{"conv_stem": false, "mixing": "cutmix", "lr_schedule": "cosine"}
Rows from block 11 of a small image classifier, named by matrix and row number. Rows with one number belong to one neuron. Each number is 50 + 15 x the weight over its row's rms, rounded and kept within 0 to 99. All counts start at 0.
After each neuron's rows are labels from the 100 images, of 14848, where the neuron reaches its largest size: "top examples" is what is common among them. Only what is clearly more common there than usual is listed. The data: drawings of small networks of dots and links.
# u: gMLP up (value half) (model.blocks.11.mixer.u.weight, 336x256), inputs 148-184
# v: gMLP up (gate half) (model.blocks.11.mixer.v.weight, 336x256), inputs 148-184
# out: gMLP down (model.blocks.11.mixer.out.weight, 256x336, transposed), outputs 148-184

u.241:61 41 39 58 42 46 36 54 57 46 39 30 82 37 28 52 39 43 62 52 48 13 28 37 43 61 56 59 50 56 40 53 59 50 52 51 54
v.241:14 43 72 40 48 52 33 75 41 68 74 51 72 72 38 58 49 49 31 46 28 64 57 55 64 57 41 55 48 63 27 39 60 58 44 41 64
out.241:49 57 43 48 71 75 61 85 53 63 40 48 33 29 45 20 51 68 58 56 64 57 56 37 50 43 26 48 57 37 39 69 42 27 50 48 65
top examples: laid out on a circle; nine dots; two groups

u.44:61 43 50 57 49 48 55 71 51 38 75 49 59 38 39 60 52 37 24 56 58 36 32 53 44 46 14 47 54 47 75 60 37 35 29 61 12
v.44:25 64 59 69 53 60 45 58 71 50 35 75 53 46 53 45 41 60 46 73 53 43 56 41 28 42 33 51 67 45 64 62 63 56 58 56 31
out.44:65 60 37 47 67 62 52 54 57 20 32 52 36 45 75 32 61 42 64 50 23 46 57 38 51 57 58 84 38 52 49 42 42 32 42 40 54
top examples: star; nine dots

u.264:37 50 47 75 53 43 57 40 54 68 40 70 79 33 45 53 44 44 41 79 51 56 58 48 64 52 51 62 45 57 44 52 50 51 70 42 86
v.264:52 54 42 57 70 38 42 58 49 52 58 53 52 78 51 32 41 50 34 21 73 51 38 58 58 78 30 41 62 44 57 27 53 55 51 51 45
out.264:38 38 46 27 53 31 42 53 73 35 49 25 54 57 28 34 52 31 59 51 33 81 51 75 37 61 62 51 44 61 60 39 22 37 67 77 40
top examples: laid out on a circle; five dots

u.38:51 63 60 39 59 41 79 50 45 54 20 57 51 52 79 42 13 40 57 46 58 41 35 67 48 71 69 61 64 58 65 54 63 38 65 54 75
v.38:51 65 58 76 34 40 37 54 65 42 50 71 49 59 45 61 62 48 59 66 33 44 63 30 79 45 56 43 50 64 54 63 60 39 42 69 56
out.38:45 42 63 45 57 48 43 55 48 39 34 58 72 77 41 39 46 45 53 57 26 77 29 58 46 55 52 68 41 39 21 53 72 58 65 66 47
top examples: star

u.296:61 34 49 35 34 57 40 67 69 25 41 66 21 43 54 65 77 30 28 33 47 56 44 46 63 47 62 80 44 42 56 45 60 52 37 59 57
v.296:43 38 63 57 51 53 78 61 76 58 36 45 47 65 68 51 59 55 35 18 25 40 33 54 44 36 58 52 40 59 46 56 50 53 59 57 56
out.296:67 44 80 45 39 30 62 42 48 43 33 27 40 50 42 43 14 63 76 62 31 55 22 65 39 32 53 12 68 53 47 52 43 52 88 35 65
top examples: loop

u.291:54 50 39 58 80 33 56 47 50 42 72 31 67 66 44 59 38 45 42 50 61 58 30 50 60 40 50 44 56 50 49 40 54 40 59 39 64
v.291:45 67 23 59 76 75 56 35 38 45 42 41 70 55 39 28 55 49 37 62 42 47 42 28 59 49 56 30 50 77 65 58 50 65 51 77 50
out.291:60 28 54 47 45 60 65 81 28 10 52 40 45 28 55 20 60 39 72 63 70 56 43 57 42 43 40 30 65 51 68 93 34 76 56 72 68
top examples: tree

u.219:72 37 54 59 50 46 07 39 53 24 16 36 60 76 65 55 33 46 30 37 71 59 65 27 59 40 36 42 36 63 54 38 67 36 31 74 43
v.219:27 92 56 84 56 22 62 46 43 50 61 83 55 64 46 63 38 42 44 61 51 39 50 54 86 39 58 47 48 61 39 34 37 35 66 68 61
out.219:36 63 46 32 50 67 86 61 51 59 52 30 42 54 30 47 68 54 68 70 57 37 42 66 14 64 57 46 86 42 56 42 35 65 57 43 61
top examples: tree

u.67:28 63 47 40 29 70 17 45 48 34 52 63 55 32 44 47 65 53 49 35 36 69 50 19 38 21 45 58 50 46 33 38 33 64 50 21 57
v.67:31 52 69 40 75 10 29 52 39 64 33 62 45 33 29 51 49 27 26 18 31 32 37 39 44 41 60 58 41 51 49 39 45 57 59 22 48
out.67:29 25 60 54 38 38 70 35 27 58 44 26 52 84 64 61 36 42 43 55 34 34 55 39 63 28 42 57 44 60 21 27 60 14 51 64 62
top examples: loop; nine dots; chain

u.183:69 51 46 23 46 54 66 64 47 58 34 36 51 52 61 54 37 41 24 44 43 64 45 43 37 55 40 63 32 65 24 41 42 37 51 56 32
v.183:47 62 41 39 35 73 24 62 66 43 46 46 36 65 58 65 41 46 44 31 50 34 52 29 35 56 47 75 57 72 30 41 67 74 49 62 34
out.183:38 74 33 51 53 48 41 59 25 52 42 63 54 32 67 34 62 67 31 65 46 39 61 51 48 35 47 24 54 33 72 47 51 68 48 44 62
top examples: laid out on a circle; tree

u.155:66 40 41 41 78 36 35 23 55 72 43 66 56 52 31 49 29 35 62 56 33 42 71 49 31 66 45 40 45 44 31 59 36 48 26 62 33
v.155:70 63 57 40 52 65 39 34 75 35 36 30 01 70 44 80 13 63 34 54 54 33 69 55 40 45 66 36 53 39 46 46 59 50 31 39 53
out.155:53 54 80 49 54 50 39 37 58 36 73 47 53 51 61 29 69 46 31 48 35 54 28 53 48 58 53 29 29 39 51 51 57 34 41 33 56
top examples: laid out on a circle; loop; seven dots

u.179:66 42 57 34 78 46 55 36 61 62 37 48 55 53 45 21 27 42 25 61 61 42 41 53 52 39 65 45 41 19 79 39 49 24 50 65 52
v.179:41 46 55 61 67 44 47 62 43 64 53 65 49 59 59 64 54 50 32 48 40 36 45 43 67 41 41 51 21 53 47 43 44 57 50 47 67
out.179:58 52 43 50 35 77 58 63 37 71 38 00 48 62 86 64 49 92 66 68 59 44 31 57 55 39 51 41 51 41 53 40 29 42 40 66 37
top examples: star; tree

u.124:53 22 54 58 55 50 47 39 58 54 40 41 31 53 54 43 50 83 60 55 39 55 31 55 41 42 63 33 68 45 30 49 50 12 54 31 40
v.124:43 43 32 58 38 67 50 84 71 20 58 63 30 47 59 61 43 27 32 45 69 48 39 47 56 51 57 19 59 29 28 56 50 28 39 39 44
out.124:41 23 43 48 37 51 24 44 49 21 50 44 66 82 48 43 42 54 38 48 71 49 39 42 36 64 18 77 17 50 60 59 65 72 26 51 66
top examples: tree; star

u.252:46 62 55 61 62 53 56 56 49 57 69 58 51 45 47 32 24 38 32 48 51 20 57 61 52 36 26 33 44 56 68 15 75 46 62 66 42
v.252:49 71 49 67 44 40 71 48 64 53 22 68 69 51 31 31 80 43 21 39 48 32 91 45 38 33 62 58 69 52 35 42 48 25 55 58 43
out.252:48 65 50 69 66 61 53 60 42 52 38 52 57 62 59 66 47 68 75 38 65 43 52 24 65 53 64 36 45 27 46 29 45 50 65 69 58
top examples: star

u.152:66 46 21 42 51 49 53 81 39 59 49 63 57 52 50 45 51 44 61 37 29 48 62 60 58 37 26 63 48 44 72 47 42 52 74 53 42
v.152:57 59 36 54 58 65 56 33 79 44 31 81 55 51 30 91 55 39 44 28 17 32 32 44 76 60 53 33 58 37 41 44 48 46 37 34 37
out.152:59 65 65 62 34 37 34 39 47 31 51 65 30 54 45 52 31 47 54 58 63 48 49 42 62 63 55 49 44 33 35 38 59 45 57 26 48
top examples: loop

u.297:63 32 62 40 43 48 33 38 71 24 52 47 54 27 63 44 52 54 43 57 41 63 49 65 52 63 74 65 59 37 69 53 68 69 48 39 25
v.297:50 34 76 59 57 28 38 27 47 30 75 57 48 20 42 69 46 63 71 42 33 37 38 47 82 44 76 47 51 49 47 55 54 40 60 59 40
out.297:49 66 69 66 48 38 58 56 61 56 40 58 81 44 67 39 66 48 59 62 69 40 64 57 51 74 36 35 70 58 13 42 67 22 29 69 63
top examples: star

u.283:51 73 50 56 58 26 58 24 29 48 38 51 44 33 55 69 46 51 49 50 25 51 43 60 71 38 63 58 34 43 77 69 62 75 50 67 63
v.283:51 61 19 49 65 44 42 81 48 55 21 42 44 55 57 53 56 31 32 72 40 81 64 49 64 37 39 50 42 28 59 57 75 45 16 61 27
out.283:63 31 38 31 30 64 71 67 76 64 57 25 69 66 68 20 42 55 36 71 52 27 47 50 47 54 30 47 55 57 39 45 25 56 44 48 58
top examples: wheel

u.150:67 43 58 45 50 63 52 56 77 41 56 46 42 67 31 06 36 46 65 39 38 66 77 37 48 60 42 44 60 62 27 63 51 65 42 61 53
v.150:54 46 49 69 63 60 53 54 75 73 57 46 64 66 19 15 66 47 56 27 24 75 36 59 57 40 66 44 46 34 50 87 59 62 33 36 43
out.150:29 66 49 48 46 38 39 65 63 31 51 65 47 60 43 57 52 47 38 53 53 54 59 34 48 56 33 40 18 37 62 40 44 54 32 37 32
top examples: laid out on a circle; five dots; two groups

u.157:34 38 34 61 50 33 60 50 39 31 49 58 46 36 56 64 37 64 40 26 63 74 80 56 54 65 74 51 85 25 42 54 52 44 31 73 81
v.157:56 56 43 61 34 63 62 28 62 79 48 74 78 78 59 27 29 39 74 31 36 58 48 53 28 42 47 16 38 49 38 57 48 39 54 53 74
out.157:63 75 55 59 44 49 54 43 47 63 29 51 44 38 35 43 34 47 23 61 66 38 55 60 59 28 37 44 48 61 39 59 84 42 53 40 55
top examples: loop

u.138:12 62 59 85 27 53 30 46 43 62 49 46 45 59 22 27 53 28 50 53 27 48 37 48 74 51 38 46 44 41 59 51 40 46 42 64 18
v.138:13 50 50 44 50 37 52 45 45 63 28 35 32 57 33 45 59 41 48 65 46 63 26 51 49 45 39 19 27 44 37 57 20 38 57 66 30
out.138:47 52 65 56 50 55 57 60 39 60 88 36 41 42 64 39 19 23 50 33 56 55 45 73 24 51 58 70 56 51 57 39 36 45 63 45 64
top examples: star

u.105:42 38 76 50 82 61 66 28 28 51 39 50 66 62 69 36 30 63 36 62 41 21 51 62 57 48 60 52 68 56 48 72 25 61 72 67 52
v.105:32 37 20 40 45 49 66 39 46 37 61 87 57 68 50 48 62 47 48 69 63 37 51 48 52 57 41 41 32 67 42 16 57 70 40 55 45
out.105:48 85 52 36 27 74 32 51 54 33 67 46 71 47 37 57 48 50 62 40 45 85 83 43 37 19 28 80 30 24 38 81 62 47 27 57 56
top examples: tree

u.134:61 61 23 34 77 67 83 41 58 62 59 34 76 54 57 51 32 60 32 22 68 31 63 39 41 57 66 40 33 25 44 57 54 56 56 44 63
v.134:55 50 28 22 74 28 63 17 30 38 38 67 65 56 40 32 08 70 30 58 35 35 74 62 17 58 78 35 60 68 61 39 70 63 43 50 36
out.134:52 46 42 58 47 38 27 66 80 34 44 59 13 55 56 47 61 25 33 51 31 65 58 32 58 19 45 36 71 75 58 52 60 40 49 62 30
top examples: laid out on a circle; five dots

u.309:28 48 33 45 54 58 58 61 52 34 81 50 53 46 17 43 53 59 54 36 71 57 46 35 65 57 74 56 56 63 30 76 64 66 54 91 49
v.309:39 40 57 39 03 47 57 67 48 52 68 33 54 55 25 62 50 32 50 46 36 76 75 21 60 58 44 27 74 37 28 35 43 70 49 58 68
out.309:61 61 35 56 50 37 32 58 64 74 57 75 53 35 63 50 59 60 39 68 58 58 44 76 47 30 45 49 40 21 67 58 58 58 86 32 35
top examples: wheel

u.214:41 68 28 45 69 04 32 58 48 50 37 30 46 59 52 38 32 54 69 83 63 51 59 62 38 65 56 71 44 37 78 48 26 36 84 48 36
v.214:41 42 37 57 55 41 44 36 40 43 60 45 30 45 46 52 47 72 65 31 71 45 44 42 27 40 71 32 61 27 18 56 50 60 57 58 29
out.214:38 40 49 67 42 53 67 31 60 45 73 47 79 62 34 60 49 58 53 28 50 61 40 58 34 34 65 46 68 56 26 57 69 47 45 66 70
top examples: wheel; laid out on a circle; five dots

u.285:55 74 69 64 52 83 30 52 78 61 33 56 36 64 46 76 66 48 33 54 67 70 44 47 47 37 47 58 41 49 52 47 61 17 31 39 56
v.285:36 54 48 31 60 84 43 36 77 61 39 50 41 61 32 64 54 49 40 34 70 69 24 35 47 65 51 52 54 64 16 64 48 58 51 57 72
out.285:32 47 19 63 35 37 80 40 20 42 59 51 47 87 75 29 53 44 65 68 59 59 51 64 54 67 47 60 35 70 29 43 59 38 65 56 47
top examples: tree